Weights of a small sound classifier.
Model: 3.66M parameters, arch xception, depths [5, 5, 5].
Data: trained on single notes of 20 synthesised instruments, 51.6 epochs.
Rows from block 10 of a small sound classifier, named by matrix and row number. Rows with one number belong to one channel. Each number is 500 + 50 x the weight over its row's rms, rounded and kept within 0 to 999. All counts start at 0. Numbers have three digits each.
Before each channel's rows are labels from the 100 clips, of 14848, where the channel reaches its highest value: "peak in band" is the frequency band that holds the peak. Only what is clearly more common there than usual is listed. The data: single notes of 20 synthesised instruments.
# convs1: first pointwise conv (model.blocks.10.convs.1.weight, 512x256x1x1), inputs 0-127
# convs3: second pointwise conv (model.blocks.10.convs.3.weight, 512x512x1x1, transposed), outputs 0-102

peak in band: 4000 to 8000 Hz
convs1.497:405481524505419501523523526453493547474486506521520499568463456549557557523502533515465528581527417633588475524471502497481496552545435514460555488373473635500597495429466396485573532412464401501378536460495503465480538593443556490550509489520465503569470489469484502563483586510523482432484564541536557549512502524583539514534532480569538469539557498496441581526430631471564521526429
convs3.497:489549446476562536436558513477516484469424558606512532545401502501572575493558454474588540492482462591550484470469486561476600548541530556502585499536575453431461444458515407576524478475451425538466532497511510492496413469440550481515458542600505611542496457504467502487487443539480391542524486549431451568574

peak in band: 1000 to 2000 Hz
convs1.410:550566502640462478435492450398614503578508511523470510513533533488582541565517511478485420512474518504485512444506518459432550497498516522461497465561467586510593500498564494526437514551464427592535537525382526531394434490547441612434510441497550525499512457512588560470549471415407444536501464479512463558596464517418456497506504572497487552413580386479461391490450497431431423515542
convs3.410:544483493406556541541469553457492557531488450507571604529481549490523554540461444509505474466480479580508584555462446448480510512446634512588480570414483490583509468465593468541519508520491518408511483529533437452474482485533495413476520550498433488477519535469552456457537444445486582490455498562440480538557

peak in band: 250 to 500 Hz
convs1.162:524460588493457518540412409474563381502518467562573503433525531415496553521526512518543563495538594454517560556464481488472534443427441541453508539501472423519490440502451479424451478433551463514477507579465498393532489458495585514404535500559448530516568547479500531447485564483467482471491562462480518459504471611543416495533645518508534554539430534476454464557527514494468481438438
convs3.162:636490580449566531473415498484525473498527511559467490441515547526525553497468457581504557527422555494486528534579527550450485514581539568523484491480414441502525516578453522462544537465494530455504516441487490482516493546486472470483560463517558464493548580467487422460507533501473451510504473527549587523539

peak in band: 250 to 500 Hz
convs1.347:460428411411488494499542449542494487380525537525431502385529570609371469510463498494530457544527448508534455497510508493527590516511580456476436543526527499510568482522547563513527530457480506497580463583568488462540574535484542572545513537458432641521498446509448523522570474485517415386459520539525553584464497566540410522438414406429529519541443605469463443501500530503531493512455
convs3.347:470452562623592552487528549475486484493498490528521483504469421553577478478570487466524501499494535474485500441484417521492610533560524502582459436479542495583523546531427550518466600486538476467550427513521481543487380442490471480407472480433541455583457548452557491469448444461452537447527553449415491605502

peak in band: 4000 to 8000 Hz
convs1.275:434612537474504452505489505431510576496563574457482428521564469526535461483502411434517514460559504530452455511454473566579427533507620540498596462510463440463447484505479580517435539514528476514418432484440536434495500585562460602500555504578559447545564528489526544482539531541533588458519564533590434496475463515428594451480456447540499461480435446542427459436421511495498514489506
convs3.275:483614502525510516565625513497469439545475584501495543501507491457375537565470514453474468612435528500453411527496523596491495542565555500451461521560458445503510523519556500556475522451446547506499416509490480491498450526450506551528494518509424566515500485558428449522443497486497525454422549426443428535524

peak in band: 250 to 500 Hz
convs1.268:433561430489531501516486578497578515531454554437424532458604502474549464637486565509513522488539461415511477439542636418584503599496569555569503433480649456542554523504506538453439572500475457518475524507525471544477512461467555481470488468526495587459506533541524510522513464577490518479539532552542475429529493440522561548509448559476558474470519457579584500520456568542394507525565
convs3.268:420508474518552606493506408529519606537460548473560563450439583514526486495570451543478475498446463639488598463410483514483491523527573484443537539485470491535435539519447577488508515524487517499491527528535534528500468488574515421470425561518479514529457447518454554476468518438540512392522548471449591443454

peak in band: 4000 to 8000 Hz
convs1.437:551458453575538509552382420457454462629462529401453510453547511478480517501478577453582499551471448493474526427466532595414408534538441513505416486531465500456548524482478447484560580594541493519490497505510436463601540507490580410438450487485470498562563487507444444538426510577558460509600453490537427426464494423434449429497464452540506471508485519542465416465487553565454447543589
convs3.437:488573520516499453537500522453525551501441540447565540453504467532515522475533473499527552511514505448553576525530419556623497460455488495561501490443465472500506506572543446589431538520410455469462461638428461485543479505465443476513464460510588485500466499516565429438487427523546527416491586468562484573514

peak in band: 4000 to 8000 Hz
convs1.5:494410530428513526496503633531546514553625496519503527413429484499463524470445399538463483497442429406509424512472512531461557536476499392511456456466559418457422496511435490487443523445541472474453445447493429420520630584583498459602571415458593495502487579535563603540450440522453495551538532588482492501520429477495553523494418576481473490562525564423501493562444515482421461525476
convs3.5:501456533508515605512532526500488526364435508427444533525438521505489522473469566512498511448557453468569480488481548550494542461431446531481499524442472430504511587484360536395463488394602534456513447422462490508433506422519514559481484455525450393461491507458490496479542524447505581504557599438475496531538

peak in band: 4000 to 8000 Hz
convs1.246:587444440514489446548451447439463520647530512538549438453501465582485505431473482530499565519539523451526405538472572496487550541490584526508504495527483494512490418550574462478581520544494469499538421576441551511521460530530511539466474514501500634583506485514409550481461502524556498492540504487509503574436624520450502436459430512596501597513547517525538526568565496475522565520446
convs3.246:497455475547451525509528451385423530499494474498501543433530488566481557505512485504439497483457505471562546532433591532547381509477562363574482504497565527411486506462569544512397472525508482497521453507554507526522507533473462512529601523493577531445435529573505528520583485467441513544517586432454498505501

peak in band: 1000 to 2000 Hz
convs1.205:483484555475483413519579570433450557570577484454539437478529499491478483632482562506542491507519512517463507478484449537474549413460342574498492523484401507493541537525572582535418469584515481561515545458482517413552519497478497560523400445382563438532461511482546454483504535511430531537517569497526544425531429446488506590545496498521399490553477522490564472486522511530393475451511
convs3.205:438485484481479372500505506480427512459550543418485464460519524516505452527537603608543543546518551573537437363466444506573524454389509457545530498521467526554569467608496550561519508521432545468499634487557567378487545514467459470549532495563612573500512529535490478427494497495414461431555527480435454510517

peak in band: 1000 to 2000 Hz
convs1.127:530459510506563554427436489509594470466541522409499572500581476496473528536507458479556538503434455435510514492504504475487413464599526500568491505505567516360453540478588509530504581488535596453539514570530474556597517503553485513564474521453472499390542482500412439419503477426454499583502563541502461470558550396464591508519514507449577442453450435450515536475513543540403513556489
convs3.127:463542553505524454572515535395539482512534525473452514492493596544570498489591551473406572476472500548599495569526558504404545527533532537546501485456527444527467540434457472463524452557488470525431586559489525457566458547549424466500520542461562410554403481479475348474504531484490621525522570556572395525491

peak in band: 250 to 500 Hz
convs1.340:517373490553525422485481523551526408380487443506516569477443535438590487580496518386495477544477465509353550503540440585540528519516481463580478450543493452494538551515582509450509406433574488454502467457497519479443527523575490534558511495403508545468480479499545433499486454532563556533438489524486442461532458454492576427477498449465526538416535516595503522559412509422493489510504
convs3.340:490430490467515537495506489527480528433440523429460520478437460459523593490432490483570478502471543436440522508484505447528512460512489493481532568468508501550487494509565511470570539450561465448502516518512475504446553493533541512522481507590483559478622462519579547543638440518511470481452523523520433524543

peak in band: 4000 to 8000 Hz
convs1.290:473521489474452467522485444523481526466413500431523442462444578568487603457544349431475479480457419473479517481517482535479494545548445497479520479454432544509401597488503519493447476482494566498516579495518521502550427439477606549454484506522590385506368512474574552539452577467383493500521555462515520450531518522441403503441427563480463506521477472565575531429437510623466506551563
convs3.290:538509529498499486425517529520534552552502515563465535544544435526473477520463547517449453528612618488481555596550556465565425335506508479486571478473507433509451530517531499555462496525428508568471530506506525450469419388488416469490642563487498563539528580505534484458412489515526503513506526518435495522454

peak in band: 4000 to 8000 Hz
convs1.510:552548464486515529479476524457536549471447460536604438536433353452492491470475509460564495548608512456538517567538495500578421608421507448544441488409497549471479448457521537484541515558554525488517573476429532488477565479554435548530487514578375486515556536434556466423538500446426440500529550513575532484529595492551509436527538511505467550437537474497538604578445536522500511508552
convs3.510:532451437559438675467540499506488506460470537523577503494474545545540464498424484461533462504490512485361564495499517498572521420488538453478424416399487505513512484509488472520442476464445475517509452427477499514511500529504549529479552469454613473426543554593621526492365444537444598522387532506490530500487

peak in band: 1000 to 2000 Hz
convs1.361:412354513449557482488504500523558535538574448413428513508456442416484474472476557549484567638501484381437440566496528483587492423480495429625560447526538547441533468488511522572558404523509547461555508581504501517544524448452526449538490548437369502460498644425447531455458436452511523425434471498452548472560493502602483519441470393447463474599633585535447504430476519511459495466615
convs3.361:493397560530498495447507479407477496550456420533424497581493476565479457498463542459524511470591458498492520377551584436550596579461451545486520623523513441478554531508584453552494385560418536534500535524572531581496525540483522420444445587424462489428546405466492525465468513561565421496541527379484464518518

peak in band: 1000 to 2000 Hz
convs1.123:490508578477539621502500456528495573530387546475395525540518452604484581625548550474502497534508518559482549454496461397462476439485518532453507477451557553440497475493518485471445517511509597427528523550538494548445452531472554569624476449487509480469428471431532515485537523488450476501497472469575516508489360442514478532474438557517476528498518574481440498478480444574417476511476
convs3.123:538467566429530488458450481473522543460473504482468485542572405574423515468440546483451579431587399436458527411533462508490467486484571501493521498439565528535509517516533469514474495438501489466433484558485451497567454528566507453490546478556498463517449479468490522518385500445435526533580544423520583475550

peak in band: 250 to 500 Hz
convs1.236:537502529504422505608473470527561443500539438522537513443478500512394465511490489632576509527570555415530532472509544453437553350587519557495412529551529477555501553521475503522438494572512599496530538467382499540509506543559536527467430496534610512498439589485520488589515500464450484521477536446522593452521542437597442539534450477484687515497455419488588458551471525483565472494506
convs3.236:528494455483530543547454607448475422581506515498477565486487434477580554524485576558492488519441464520456519564489390527492520508585525583519511539462443511507523406606505413471495562554503494574376490529514449454519441407421433511482611526460505552448524592539519482557480387417441487452561517485447469377512

peak in band: 4000 to 8000 Hz
convs1.303:431466481483461521493540537543453565492627505553528502483466522533384485374467480491507482454560570484519458423487578494480564494495558503591460424474491487512446506514507524444442462564512482432526475573491514431492490610431442467499537493583525553641516453477499532568509489498511447578442441599504528515554507468524506519630471469404489589490444465526476509487484557530468541484416
convs3.303:486469447405426500585568473539540528534464524524493484436438422526564440481558493528589419513465497531424534541495598492512479577633518596563555534460436515435450542571527596554517454425529499490473490442456536669444542562518528485524508522496444534538533626508514495466525433578540410523617484566439504506474

peak in band: 1000 to 2000 Hz
convs1.186:508410511487478629499405426408461452487525459434482460436468410413496453552513508553453666472484523435566536437540577509530378390491430536454520441512436485411488559449392445501411547484461488523547430442492631531583511418463570459537537525396445550419470440491485630505535536482476503535491492486476527484469518457568415593502492519570513415519412526543504513503498553459487576462431
convs3.186:462483546550425481508574482476615464392456545471461484513512415546460498549393469516417514460470492471482402575471427450586508492457544535568541388589560594471498517482562513542553557480573478569511381491454442477493471477567487490531496467556463560412435451599459464496461424474482541522554558570524463390526

peak in band: 4000 to 8000 Hz
convs1.467:448518493506497575569478516435497514603380392497565608529486454478436483522440458429529446542449523493492474566472566476433444437550461541481458522378520487481576490455541489428492408417552433461547489497528557560518565565503510503499523505519416529487478475423456389397551583526492517517433479498458524650545532510558519468508418540479514487459497448514512481537408512470520548518486
convs3.467:503525455459473559473492522596506448441449445482485446525524527428477446466369537440475510532503444532397496533518504557555502542521490540353582435597498540410485460472564583539557434429452590440554439457503452607470597429477447535514525519517524465533495492545519408470481473508534471490411510523477606480441

peak in band: 1000 to 2000 Hz
convs1.262:437586486485544403542415477472453523414552475369479503544417518452532508548444525508530505489483484546496565547410514504469504496544442478533511425576531499504500457549516525484403444567545423463597449511465545482501535603576493433450478393517514562480486396537453416448435456551450476551454498496556468528469590499521479495400492496436514481527570455564443502555511491536549484456422
convs3.262:478515444453535468502559439597486521436437542523528521493475498428529568475469597502506518492505548440573445507506533619527474569503507549510504487469563517558467529449424564465487451494441574619496469558442467487499510494544525512437598556463475538454470536469493455442477511482462442412531453503522421548542

peak in band: 250 to 500 Hz
convs1.425:493493448525526502570570506484439443540486503466515528452430522448506462533517578577479440580501434441493564466564351605459501539540506483466545372560542518475515501477458541465570598510466399441530491497418562523471549432505514461486554542394557601472544480555550533423557421471517413621525535493468517495526484565517417487427517514493555542493465389576559545492403530490538486489525
convs3.425:481541543438496516623587508511488589449493585487573481502401531560504474555510456530567439453513498565527552565522550502449470479514569524508520476590477447409505481526415539548465449434519597511452551587429500470523599538466536467535512454490463505577423495554446554511474538443471508580496467469516522425457

peak in band: 250 to 500 Hz
convs1.41:560423547518436591495521583564539526533546528511482462446518500486513489528480551526494433596517479520529467515507507566465511415409472469568515499548561468507513541448541476462519532485536516494483509540558432555465437608612408391489549508437469504478462508483487538502417459478554541528529413482575456501465511490436421554500374516443519566578425485492558333500365517486623483471480
convs3.41:540508503631482598515458526437505610428457450489513505485461522499514544536410547538450463504576563445503488485476592510531576459462559512463550513508433437484471380513515481536560486465484465546521554569548470538463575610451387570564492429487517523497438561544493468450502432514496406514565454441536498435470

peak in band: 250 to 500 Hz
convs1.397:429581554618385474515488522517498359602484529580541491460561538500511463504447513514568487476525551525526533474580530494504499453525457561451515578560494541529568454418495455503518512483518464489429559564592521479439448510498501531524535417505482522490521478497430514441545449510554518492505486389616577532454534522455479538535624433502541498525537486434463556461449523423519499468526
convs3.397:463477538569564449558522486558532599458452409418513515471561532527516492552504414460536492491541459478527529566596435482491498491506479510471510503629528456581493523539564515475523543509534543525536405392499518481530470460459415416433433488428581407544517510515455529514504503474497508630476512457470455515411